{"crop_scale_min": 1, "horizontal_flip": true, "channel_attention": "se", "am_softmax_scale": 30, "orthogonalizer": "polar_express", "cautious_weight_decay": true, "batch_size": 64}
Rows from block 11 of a small image embedding model, named by matrix and row number. Rows with one number belong to one channel. Each number is 500 + 40 x the weight over its row's rms, rounded and kept within 0 to 999. All counts start at 0. Numbers have three digits each.
After each channel's rows are labels from the 100 images, of 14976, where the channel reaches its highest value: "top examples" is what is common among them. Only what is clearly more common there than usual is listed. The data: drawn small creatures on textured ground. In brackets: how many of the 100.
# convs0: first 3x3 conv, stride 2 (model.blocks.11.convs.0.weight, 256x128x3x3, each kernel summed), inputs 0-127
# convs1: second 3x3 conv (model.blocks.11.convs.1.weight, 256x256x3x3, transposed, each kernel summed), outputs 0-85

convs0.65:543514408485466543478570464452499507501490571510451522521564458522528548528448487497412448445489576537529510499482465477497455495512513531470510506474465499513517536592522511539532461428437426498479541451460487519561500514494487497507437503470378547510511504465496510477497409449498444444510544499507520506572495523504493464501496528426505463570510576400443479497459494498493487432517
convs1.65:507491513481485476515412553470643510468437483515496527498459513484518476475504529476510531480521482517461460486492531441497447552496513532560550521497520489534521464492498489492497420464492498505470553467510479493496462510541528537540480620562413536537505450
top examples: pink (57); green (33); spider (27)

convs0.157:507478486476456487471551551463508447469493458517476514499375488488498456524533496521459534497523507477437463437558537513476506556577554513496534485499522443442466510517497463514439525524562498500498457465406468482491500446552497543481513490403509511474453486514518398498545629622527487523485454490449501468575442437470484519440467490504507492476513486500508443491509439508525492497459
convs1.157:479464499459466528511468385486538467578529507513507521506500477520450518502494524501455503513492512475504509508513472493474464529434494508579519470515466524478497491489549524534505503486511490426502500515544464530507544504497544540559551467504443480493449524
top examples: grey (100)

convs0.67:486487479467466487489530559541508481481509446507447519508482487520496493525454505483489482488443479470501502458516512584501473506514452645449394499577450510516508449569532400468456464455525439496524489492512476513516491487474447520429494494467608554491456514526561492461492516474530490530492490501476483503498488443470525515473607490485508482526498472459463603531513465520434543385505
convs1.67:491465505488511470479504486503509473506496469485483473470474506445462500468464435516473483564476517454541472438442476481460467508477379488418412455406499508521437500482522481534467461555493481505461520536485549483526513555490539422472525588480538506551457444
top examples: orange (93); spider (33)

convs0.174:534503487499391536450546478395510513494512488501465443488520457522456476461454466495554512476461416488498502524464532582490481524485481558505498486525474493498496501540530423480475528507418510487494506483443535520532478484469448421538489485474496521466488496526486510501548407573625439451506516494472485505434482524495513392471483454492608496528490462511417496555470534525541491481543
convs1.174:497431486485430521482459600536580461434401415476508482482460489471435514528489539512491464421458499492565423429484505437446453511481486517479521510536520499495488478521555485527466477467557502527523524463503479503518475488502452499548460490510457504451522501
top examples: red (58)

convs0.227:505540614494470527466558491423486535546505485480436452577455415488492493561487542475506520531459547465494469547488529507492540500525539562421500516467506553496481428471456486497482475510542456509447465466471546525410503559497527478440549484435530486499503485510418535539416441473474477588509480489463466474554541556496519529463492470467527541460498426469418523497443472504507513493543
convs1.227:478361539476502463555457530503594506533506515559492517531538470472478546531470507526457455544476454472455479528486498440541494467531512448492509493507470480547482511482494582552516479498494494547495493562481517564519465446449533476476554495439512452478467432
top examples: orange (98)

convs0.108:434465522515494585490464496590491512452504511510471493551517486449519425649443475485544588486500521452502485487509522563475533485514580520471481496478525512496530573472493428518412549499502481504536542479521470430477518507557421492499553479459429527505479500491528491472509559440482438476488477501446546479492462561496500551444464507527558482455487504493418477538467455556495513467460
convs1.108:513438512489457526548447531474656475446487451447508484471478525479548458449563517540512494504521469465494526473528443481505489501508528436433521526489501472469517516529505478507516481538491506519441495537510558586537501509520497438485525554489543462422526524
top examples: green (67); spider (33); purple (32)

convs0.169:356505503464465521530553520477525567495531434529515483551466599560522511521403504433586471471484433438534482552536471485487498516507447539442508518475492453446449464577501457479532421491517520497586473522578493473442509498454498471489517472482433534498494508485513507501436474496508481514502504494453530486507508470467549475450419503501539482473529419458517485468518444458519487454502
convs1.169:565530532546513540494571555509469531473393497492486464476506511452514492559524539490521477461459429550477449464577454469450496527495619483430567481496515485444451492505485496529488560504522485458521546484512521544555504489516539498440503438449430459483451516
top examples: orange (53); spider (34); black (27)

convs0.45:484465501496504513564479487566530461475521571512478524490402496501478407439518542536494495475519522504546497464419520501491564492479529682492522531530579529528497589544494530479500528575476491491483509548529568505501506482485467447470478494546477518476513464464522605494464504546571515552521467487461493490552520513507446592471469497495453555488498486440440495488507511511459474480515
convs1.45:518469533515450536493491533463494472519422454512454499516494469524460532511523502472540527503539505540552470454507511530488532499512452508506506502525537460482444490497545569515478531483503476690511463493444481469471518525496447495511522508524495519470500531
top examples: white (95)

convs0.207:515478497468472591477526529478507437489495497456486511508504499395572526507541485485463478490511488432533473459489442522477496461447495499441409514538472446440484524466447471488501523528497400496511563455463569497501508567523517487459540478490595515493463444427483512523518622585501527490526511491405537505531484493486476526425470520519484437459459505480525506478511484493390521511490
convs1.207:526462486488501488544541426523522493560625537461580506484512497505487558494433600506553531508547537488519520491451543516550469456503521543453502529477490543514471521493506475480534478554477501524450496519512492507446444513482529508530522524492534467511490497
top examples: small (57); white (39); spider (31); colour: orange (30)

convs0.60:557522540487458442439517449519525480503522521496504458526506448469533523571564487452500467529513598438486468517526507542467490528494491482493508474455563423472474434418517486513489475585588450503511503466537469494510494457505531450584454460402546465467443479456525497477523444538509480546507465482425426532470471551470506485417468490472561505533493456539531516488432514535570484531463
convs1.60:533440532507512516518422644536586511551461422499516525512429469515542485586507499501523540532494533542477540513540462507536444563488575556513579480535536491511531494508478454518484511476473491441566510502508521471541513532531444521445466452504495493459509405
top examples: black (70); small (55)

convs0.183:482476519535482445495520473401510418579484459599435488509467550527567487567544468573453546564609490457495466507578551553481485509495482555481470480508525481486463547537512461504510481513466511497475535516602478496554508491543565485543553474407398470496450506501520473461503460485523528478512473511463489495549494528475504494448485461546441519511499464493497526471461482473424466498475
convs1.183:491498509481497492482519518501538481472474519518558450529482424481490506547527549504484535495470455526518448463471416480520482488462476502478528551553533508475447508488504545514566478432512489560523505538509489490489536417500515387516486444435438452457472545
top examples: small (57); purple (41); pink (29); creature: spider (25)

convs0.87:488534503508511519557490509445494408503492538583515515536540457489515463520619546566441581412474540477544498531501557616502509502502470520520520512560554453515520544518488506492520543571502562501583532532460502501531525446515533519446584498519435491483477481520526460450536520456508504514504505495496490496583522511500498495503520487633534502514503456529469545494502453535450499425496
convs1.87:516532514466532519487513372488520538455688431515501500479516539528536494493487487511496524474475467506462533495499470490522474557474491519572463507516511486516518511483540475476483424508474492559444513488473468410478518516474419535519495454531486523529506504
top examples: yellow (51); spider (35)

convs0.215:421524533439523464540521548510487500540465498515418566446510508467496514476499545526511508447493514523430502504515571523491400504550448528481465471516517480468516490551610426477411525561448452492450517529428511534478524524533424509478541492397516553490458438505515521524555506527495489436506486489476518491574521507492500448474440527529543469448496469477557530452517581468519494481438
convs1.215:485487443471530446465476504459557464456495477474514465518530489488426461537485580415471474467505508468462480493537417519526540530505449494408456454518444509493459476476520511524520523480510462557398545514507529429500542542497561472436529531478482495511501509
top examples: orange (98); spider (41)

convs0.24:535498540498495479479532495439503443467520439520503427471372449472507500492528517477471511448484432437508514474497527527499550489473537576476513495473552493510499482504485508509535589539589540500449517460376493488507512462499477532521524491470541540499485528496503486477502403605508507495522508489497490496569525422501500419500554476493474570519480525559496553507475424519380483476522
convs1.24:490471518513558482480531501555409530532416466523465458473479526472491532482461448484510517472424538422515384397366451483416484558506485505443430542489535493494517510480519465498483457484480506508565468497487496489524508505514473454495525652540470525522503553
top examples: red (35)

convs0.73:468489456467481549487495508443497543512500474584462530594496485500537482429525476496439510482439454507481494488538564421488514513501495560443467477479521467461505512520475462503591538384468581497484431521401474467540499522494568489451520471418556464477484464473560534492507508466466526574505451494442483533523487540486532474446516473546513542465498511426465459490496445519457498516582
convs1.73:589565570526567568605520559537424551548434538513502455549458473533493465510433416489479515491459565468474492491446514465502462530544476463525433498508488449450469496511553516456491468482488485471505525481440463585487449493459454497559516393516504457433470505
top examples: teal (49); spider (41); pink (39)

convs0.131:504518465504461521499466491500497469464500622463564493483458423506483481507476521520413495467528527547507493470510495444491509512506504499479465516563462500510486483558451474489438471496514447498560488443607497511532499627484479428635535487500412477517490459508490505455475497522564480399510486511493462498427493505498473510472518548498468484512496535454496498530465625489459508481545
convs1.131:501491506487471512489456577496584477570357505494511521510460493459490526599526480516514498519528468555559512559565516554538495471443560539570602519502513509529528495519550428498462469508494491488514532466513483502542492493527436475493496480488483484511481348
top examples: black (84); small (60); spider (32)

convs0.155:546525503519432504499505490438493479516528479533547507540463427555546497573531493514482602488576484468473479495442474533483519504485429548454515503480517520503497500388463436490461549472520525477563563484440508482457513450500608482455448482411549507471492509446490491474516443610532505529494448500425541462558490458481476428424511454514496497501505466473549542466490488502538473491478
convs1.155:455492522437484537545442453508586581547498565518526418523465488463497472516520495452546467508464495487492501497455489408480541530438534416470453516524479529471465496491453545472532535446519495496477479529479536519470483416449562480441476569540486492432445521
top examples: blue (43); grey (36)

convs0.254:514512517520516459466510484535493462517549628568585481574481530482489469525498473452551528570622522468489500528481524507492487490507549533489471505527539556496498490535466467518521504514524501491448578487497483511508518587484495514523517492459409504497518537546591472519541545575521572545506492490473491517523489484498552515483529531492495503516500517511530577522497330536560504465555
convs1.254:531518514516511499510530526521388534500447572499505509526521462542521543419534543484503490472495489522450525550546518482490544454480588475559537503482443509486504528532529409535470463501498524554483470433451464416460532490456490487453488459513529521380583464
top examples: red (69); spider (40)

convs0.107:487481527508526505518556578498497489497474474507493477446576432521492406453573532569453509489448529502507492536462528514497446521553452533563460494464452499455507558551521527482496546439538456497519458515515446478545500467524513504476520505511455513519498453546490541482510537490553479457506515491493483458522495480500457523500438501579547481482516341532458552484498348499520511443435
convs1.107:542546543509498538507499415503527496670444480485467518508505469490511451470500506444479518513479477494556440445454426521473519452469520483509457537566479482493513509548438554434490514549483494543472554463474574521505536564483481494504559487480546500447541573
top examples: brown (95); small (53); spider (28)

convs0.40:424506563426491422444438529473502555501465467477476481478419498464479477530474515460462528452430522507493497521547560509494519509508483526565500500401427465527478510566489494459450484450472491495479497475383532468492499557458470473408507496509476455487507498470447591511408595562561463530508447494471539535517462504508522508490496525472522497535477449498473468485475521468416492504549
convs1.40:463486430481470519523432534511515448497654452444535515507440548507477504460505473528473571550589461574503539492513544479444534457476545531522558444473512462492523470497468540509520509524503479539494473537480525484466581493532427574545508413588528503375515468
top examples: teal (83)

convs0.237:478519500518482465524494502554507527425489454551500510554459465505531520518513491456564500530489444504457471496472546536469467518542542595552523528524507517479457609559543426489470503496438599495504524484461560478524500488505529456508522474397451465471500431457526494546536477497490437498520452495415472492554516486469474581419528490505515435502520408463414469478526567490480505513452
convs1.237:491495532492486433493587479527543508489512487492528523527497477536500498486556545488534504556483488468452484494543488482461510497550557448569419505489378497504546529512417522437493548511525461543486533494534573587512501508514529496525563515479534445505587585
top examples: purple (75); small (54)

convs0.229:526531490482496555483452516551511517524525598521565493534465475567510464522514522428389512510576497460549496521601428409498483516467506564485492473535561507498521436466459516522497537444508563491465464528494479522468522536465588469504585493529499442482510635527532538442548455457551511465493520488485478525530463549498497507499456522508551511510493466512503493479493426483510476559525
convs1.229:523471495522529561542500604514557532522529448481517496513497473537505520461487487570486523484455477489483488462478476489498503495551541506468493560534531533500449494529563558500444450457516491616440492488525460439509495443460460487506485464451486484418511511
top examples: white (41); pink (36)

convs0.32:491499455429500410428508496518507528529503489536448486538472432485506440490491487513502517603476501524483500454542482488492527508609525526469490490487577532506530493520516481496594556520629539494502464473419486503484498397483500502536479493473514437464526432511456461527526502563464474471531500487508508478564434467503479542491497547531480519481519362467492488484506550452428496500461
convs1.32:450490508463515436421477560485499459512555549507503521480553474498484489499544499510484498475506618457462500510484496476536484527541512459500486557536490511465550514523480515485487467581482524442403491472560520489460504451514577499499500457511469532579485558
top examples: grey (97)

convs0.223:504493464493534459443625578439499525534504485529480534516543503507505501573509446572538526536481479461519502516531494474501477482436408495500545494452455537516514521412423524513554529375491460509521530517468449501494513553531626510517545504542455474489508566454552503516470601483398486502517472487486527513490503473504508486507481520522565486504488532546542447508506515512441504510540
convs1.223:514515506542514409518509390517481493444400561505528496475493483465503481460543524494523529512471514444505544473454534507443527515561507439441467488485514493507497509559448548474486575524543509423492517515512506547532486503535528470541478501513419470568507487
top examples: pink (48); grey (47)

convs0.120:456488472507412530542423499422492443498470442538454437465554481455431405546521508481535486526515528438458481480489414469486515476506481492529480505495519532521496543528527460531413530548478465506490474597460544507465507429526539461483547478498514519521539535463514621515452507565452499492509451514446580476507476513499484440448551509519553501470462477454555570512524455471458502498499
convs1.120:459447537572516539484493580483526527576472485421557499493465450435506444492439558550459495543506520446440452518491500472500510473503547489452446528543468512539495534552414530551528473451459494529535454484476481552472550500476426581499535479531473492551568506
top examples: blue (37); white (27)

convs0.0:552495525555571520453520536491490512495515517528514479493404489475474511525448468496408511403486508461462507450461563487506475485511512491569525475505478498561496455499488516473515476531506484500525434531485449545479498446462575583538483505560403444515524509505506426502512519611508486406487518505503503489484466490494488537516471495486517478480513340533509473510534621491535505502510
convs1.0:497585480509493513521539560517535522561550481498470547492468481530462523462511488473475482470521528491526533534497524475539549542503550502519530502482517486498527507504528511527494514526489557396561519535476507491519545482519504495505526519555531521506549478
top examples: grey (100)

convs0.100:597493479490474531473560540489510402455501498528427496485581500504525480482473473472480487500522500515478485480550442529481444523513577545567454529486508482440443486432450489499474494466423472498519454494361542464505502504545403514468505473459445426486474461493506543547534494478449471425499493492452524524478487485477481559426543486516498523492513580489455507461425429482472464515492
convs1.100:503430504471525595517483543503511511484602465485533468534521469497460482506488565501487529511528476461452554543453471476476549477470453532451541527526555504503498523476473512538529504493505509454406423419487487513448561551531489455533515504545392481532466542
top examples: pink (43); plain (38); white (33)

convs0.224:495490433477560436464487505514500459513514480491553485473463498523531570517597513513534489596431483493466484461576444518482501496522464493488457503479508488498490508495680493465644471545502527497492465521536521517513482519505400539593451483455433538491491475510517581470474452525510513503515512504454474479486535550482500555448504463483469518457506505512491453484520494477434492464500
convs1.224:514514525521504489551552436528454558556513538508480444465497438483403475622473496474447431360461524513476475477499501476447532498509516422475494521448578500450498502516509467497511501515493520458585494483522481474587458533488482545557511517469541507550510524
top examples: grey (65); black (26)

convs0.94:498464485477510490452525566501486582478484445482429533541507469452489494469509519496603483458567487453477492389453521549485515503565468528405487490553493471463482443492449488473457531506472523483557490476583457485507481511505486552521463479419457487493443510499516488492492499504455526642478489496474431489455473540496519513463475494514535486524509461444519616516473418465512530453460
convs1.94:552440558506441531513493476492506474458424558526470480507527508469519533576539534555521514487519522474492491444490467386471440477512446418505487444496471491501464509463504441471511482524509485542493515512547548481503546518520522513491527484451585450551461416
top examples: orange (59); spider (49)

convs0.201:397485511479524485421460486479496482503486478481482492530427392469459429517445504456504503524508535507450507505498482475507533500478468521490552506443535539479500460501437479497540497467471564501603531494665509504500505527462538545531459505531400494507529558458499475535451496503468499452501527492508525485439498423509478450513508455390427496477499489537543465510468571483533508465495
convs1.201:472475481487503509512484461529608488421390520482484476491554499527527496472471526512500510497478524534509526427507453534514441449504594524537564519466498504505429483500514532489532508497497508475513526475522406485510492520486495520498453592501445430512512557
top examples: black (78); small (68)

convs0.202:534516579500540530522525533503506440480523518503511505537477491479498492445565532521564431429494510502539495407534506531505513489445422533572534506561481533534513504623481538509497464538512490500566437526572508509494490448490507506369525513545410558517532546497488533474451458467530492434514476498522503502540505593510518448517521474459453475535495532446462535489458398500491511524519
convs1.202:526482512540463556545480547492535481504410515527526488531528523532484476435501441540527532503512395533495472489501528487511424490477490570510550521533472507463488486534523561480479485494521479582502465495492470465438418442446485524484535511457447461406498535
top examples: red (62)

convs0.84:520513516451466487507505530458510473472510498525486496479428433481537529537525488584619485476523566408470481526508484450480445517499493483462479500448496505484459461480453446513454556430585481503529446548479504539483490617522471455552499483403439445476462471530517514434514499475485457554497509516480462505546500497483532504462515514496538397459489464489464592481438494540566488547498
convs1.84:539537544485479484537509599490486500630364494534536455525477478446499483538483540584463521493521542431508517477488481476483576525502452452472476509500546513444472508466526461503485469478495512541528522540582531509510546544579556516462524521514510529580476466
top examples: small (57); black (50); dragonfly (27)

convs0.138:440502533452453490563551520622495432494489512482588503563527433504512434508486567475447444526481498467463501476510512550495525487504460577510488510537571455480472473451484515517450503479491517512531473478539458470491497665512506430479519487493560458490470433499489579523485441544489487538481518496472483514457482490500544583478445497464457520427511454465484498536495447503506561471522
convs1.138:531536550544518523466478561509412493521392528560472498529519530562482560531522468521484450501501525561523585539536579511505460574520575507518576525504511480549491493522452595512519379514512458603478477481501534444446456434458430493468436489492480477483438419
top examples: white (70)

convs0.209:539502472457479479486574481474502490490561529502426473510506522487484559552503501406520546446435444497486495503522536464490557460551432527491515477490501441467514505531532465474508474481505559499520472498514527471462480562456444482493495486471471488482509597497460444518515470456456492574505510501512586461570522575508536523476434529487548447462497489549435566547425391441464541405524
convs1.209:496469549497489467520478528495537520459361526510569457505516495409426556475496528518478473395526461482501486467517579519462437463542529503513529505450551505518516524491444502523556478493484486499546539479552473462486499489532526537516575499531522512491475444
top examples: green (80); small (67); spider (47)

convs0.25:468514522494505482559456522514495398504536524632556485549481445465451536435540529562492574533509507512457502477529584534500527470505459504521508500529508474503486511526487515489507531554509489501452502477557526513536523407515503514441579501446427542494535541481543509491566482509551527496510508504532498533620495455497552439502490512588429509524502527556513537515452455486550517411551
convs1.25:526489478560488505503548485503483519531493497496469506514502522458539494420485448535473484512471449516556560539482475523467567469532497443587502440443512471490487491494544542504496552552534533559499468505484556476497522448506515501489513493436507449534493534
top examples: brown (94); spider (42)

convs0.210:489479467451443486492475529466518481518510481435493535542473535517482458494492507484418514398517574500490482533532535635488537526547464466549561495479455512449503514505437514508509538529491439499528523553468491509532508461549424423455513498461496479505479499513505512484530475559493480572497447485491498483520491410501510442470453492597562485493526384497431413524500444487573492473480
convs1.210:470475471503468427505442516424428458386573510468520534467470530481526508523511410404506495542502430501412468523486460503467516462473425466472507427452506534510550468496453493525520520530520473498479511505492453441503540478503503484451520505521446537422423465
top examples: orange (44); spider (30); yellow (28)

convs0.160:595456574504479524540498471425496494440484405482514454555471575491488547422473408462578513530529520542531508450537561535500496457486469528503509483553499513522482436540523476516450529508507493493489449485480537509490478438524515423517494496464510460468500481513483471538446457446539408490502480503523538495490546486505481460490483487496426455451515507464473625493451496531444482415575
convs1.160:456501499529450500501488534487595464524404533462508455461507456452445546491483455521409475461540542459481463428527518489417483453528486440429467461485540490474474510498552473539478515481481473515450488446528510506501496525557493495511499513429437492496477492
top examples: red (94); spider (34)

convs0.11:532512519514486580549522470489523536585480515473503523537424479453511541522514556529402446453533466525513486529463540449496501496465477594449522499564493474521510473456406559507447490579559388496472484464446452474443506460498481558515498495456582556501432469475542516477492492457508508474541530500506464458479489492509488467490502523522552515491485385530445433505526434460467503511492
convs1.11:479460473495519450463534522447571476485548449504507519472450473515496568550453488502460467487512476497518484533457471562497508535509534491468503464514517493501485502469533539493517480463497499552483521489479477414458482520545480520445493611523545475452501622
top examples: pink (50); yellow (49); spider (43)

convs0.186:467489444498475581533502460495487473438499531539573522504512618483481482501498535495507535440459561479452483499471545590480571471510485594439497524533406481495487458506501507457490543478518462499516492493504503494451490560515589480505470484396561513481483459471469515517505514448532465473520503520455517506467526525488489440436443498510533527590486531453396527509474497470488513388534
convs1.186:439481462491437530493520603496541514503430403469488462497458539386500513525413527498494467522465519540486513472474516435499481498495478509478480511492464494464497480483560452459518500474527518601412507518470494458523514467478496416413510568524474501524497508
top examples: white (65); spider (40); yellow (32)

convs0.106:538500471480483409443475456498498521490468523484573499450541441505479499496458463474323528466483407458473486531512485499497460507484556558507496481490472446492480500462552504494437436478571486490497493553561488451495486448508451529561513498461416509496495546520463509537426454538506496527503470490492543510473510543497500514475430498443454480485493422559554428514454531443480490572479
convs1.106:508511523486455479486604552490487492507503464485463490486529463478499477575423533506497463492478477528504544522536520478495481512519449489523474589499556537498565495500465510501493459480478534490521529481490575445490536581549459506469473601502483446451478500
top examples: black (59); grey (32)

convs0.243:496487439474468547584432490482505391504492422493436471479467518479512383423470579545537499479455478481453476527519449502483556502477453461502542520390485428513468441486500500475446501480539439495544519539533521491478494461505553467520429480448561486461495467491472518528519487460539409528510454495452502510532453483467492459452467508448491516579509531521514479476493490466540516575466
convs1.243:491485481466472513495486470517646526460540398492468487505515484494558554514499477546489500525509580459499458479472554488448474566456507448536538498475482506479477489506437563474504432501488548548433448516446454455484434476483446497495501482434512463446521502
top examples: white (63); small (52); spider (26); colour: orange (25)

convs0.152:456467495514466507448491492462483498465479504464543543550527524438527507498460545444491469576490488435504479496466497489474482483540453548516460494504512508477493504485449402487402528508477542488529480573544497506466496446497504468488488465430494461456464456511554464546497453621549475564504477485417529508594482577479547441418457484502534437574486443523470497546526447500516582475517
convs1.152:545469532535520516507488592469503494489461491523494442461462527464513455528486502519427487475500483511411434407467357460482502494478493477561456495468528496531446486482571456532467473494455476525474522530477510517499493537521505498485523520521535533457528492
top examples: orange (100); spider (37)

convs0.110:530501487534487428426440529573491510480484491526442494439451519510547480536566495476573488617515582507539495518489533520493481498491448546515480530498523481469482532446638479483448539440495580503512485458509497545468496504479500495414520489477458498489456466510518530500471684456509465487487507496459497527489515484490517509472493497520505470530508553446535451482457491513502496413507
convs1.110:459473473477527460501535568479550481575329413486486482470517532453452485602526425508428522501529573476457490507484477456529499507461445479451478529522478501543480487489464524491479515503484490470465486524550581514519438551575552522465414499497475493603486558
top examples: blue (100); spider (58)

convs0.130:574506513480465485490467501498493472547514576466469460455483533507526495492473523502436492547402536478485505520480468468500534499513485530489564529437438426487526469401564491516554502573470483502615553474525496564566509577503556473589423505497456524494492510501469525456469369495483498564515467501519454502503507527504479480515485551436593494504506472490531531489545443457527499508506
convs1.130:505493514519534506475485613503521502544400515483497471499535508510518548631516495392532531431481552520476560481520511501484504562510550560497472522532533542478542473470486535497529506509508483459498464518543496441522523484484517473494501499524468449475506435
top examples: black (89); small (54); spider (32)

convs0.74:478485440488475439415536489503490440496478468461376514504464464473504469564482498458483459538496464551492512537489541491501530482513441510461516491448511506521488445507633489502513489499567522498407470396585525470473523483483493490479481493457447431481498526489496488475476501510557492463509485506472537473543462561501484482501558528426487493507503582456493623490441474501588486469465
convs1.74:532508493505521504532537540536581522559445471513553468475548477472516508606465516525430481460512473526457489535483469500474457505545558467469456533487470509497517502481490490528500563515486489531517443595509502489516527510476508503475544573560473510613523514
top examples: green (55); small (53); red (38); creature: spider (27)

convs0.55:530495510551521433476494435491512492501523525457465467500624488513476531484484461505472475473520488547484487462508533545494474551376637480426443488519465470535505591501500476492490444499503554506489472426449514490508502443522539558463454493494517518481449407446501509494466433458459504549480495502480519498487439500489466532486452477471578538505481492439556531452523555509566474454548
convs1.55:514538477530493504529500477479476477506659540514493487519505507449502485487533542435473500515513495512488512458487451503472463593514466489537450472504512485483554528482536489470499440495480497277430523465530512524523525432525536523482461456483478525485499460
top examples: grey (100)

convs0.75:515535573490494522457514521417509409512519590520455507528451497493492405456507484502419525495464529538507516420504364409488476526483504514527527521486505495500489535464520469517476527525518376502546496488528493508513520610522447470415481493490518511507487454540538482514521411497511541525493509503504495499448499416494500481491465466522534481502498472542449558462522533499550498402501
convs1.75:532521532508507529516509555518643529470418532520485552516473509555525457566519479404499540504515582559474480534543446577501513440486494577468494476484465483535493502484523498492502545514491456478535450526477494459551502582499479466453489534484492482511499494
top examples: black (83); small (53)

convs0.18:377476481424498490552439527516507485472465449488475523452517462537534488466485517513516545607395478436477488470452542504492519483534521504524466518516476506478467504553508489459545502512582489495432463446493552505493494416625472521486501500456509447499498453496559529514487448474467429460532501482481498483564521463488481525481454490505465445488503547495430419484496545485401508435483
convs1.18:454456546440464518462483566521484491515576522487510446517528471450486573523494487487499502435465499432533421502526472519471471519498426490430507522539491490495512478524502526427483463487490505368540520464525505543496475447480449513533535472503528464521549485
top examples: grey (100)

convs0.221:518458578484496486501469519482492418497515503502480448485477510464523494531466492482581518526570535490519490497501460480507461483511431493501486508503539552535489451406508494515583450490570566510497512513402477498493524406515496532427492491509586481508534462506485510575504498500505381583480528500525527495437440538503497470508464529469466516477507434529559453472509353485459490452476
convs1.221:489497511509528469458506415484571493441447529506581484478525478444498450580489536529455511453437583531505403422420402466470449426572485485535469555512485541457481496505455509506503489480457525488522449453530492560495476493518502550508569483562494566561440513
top examples: black (96)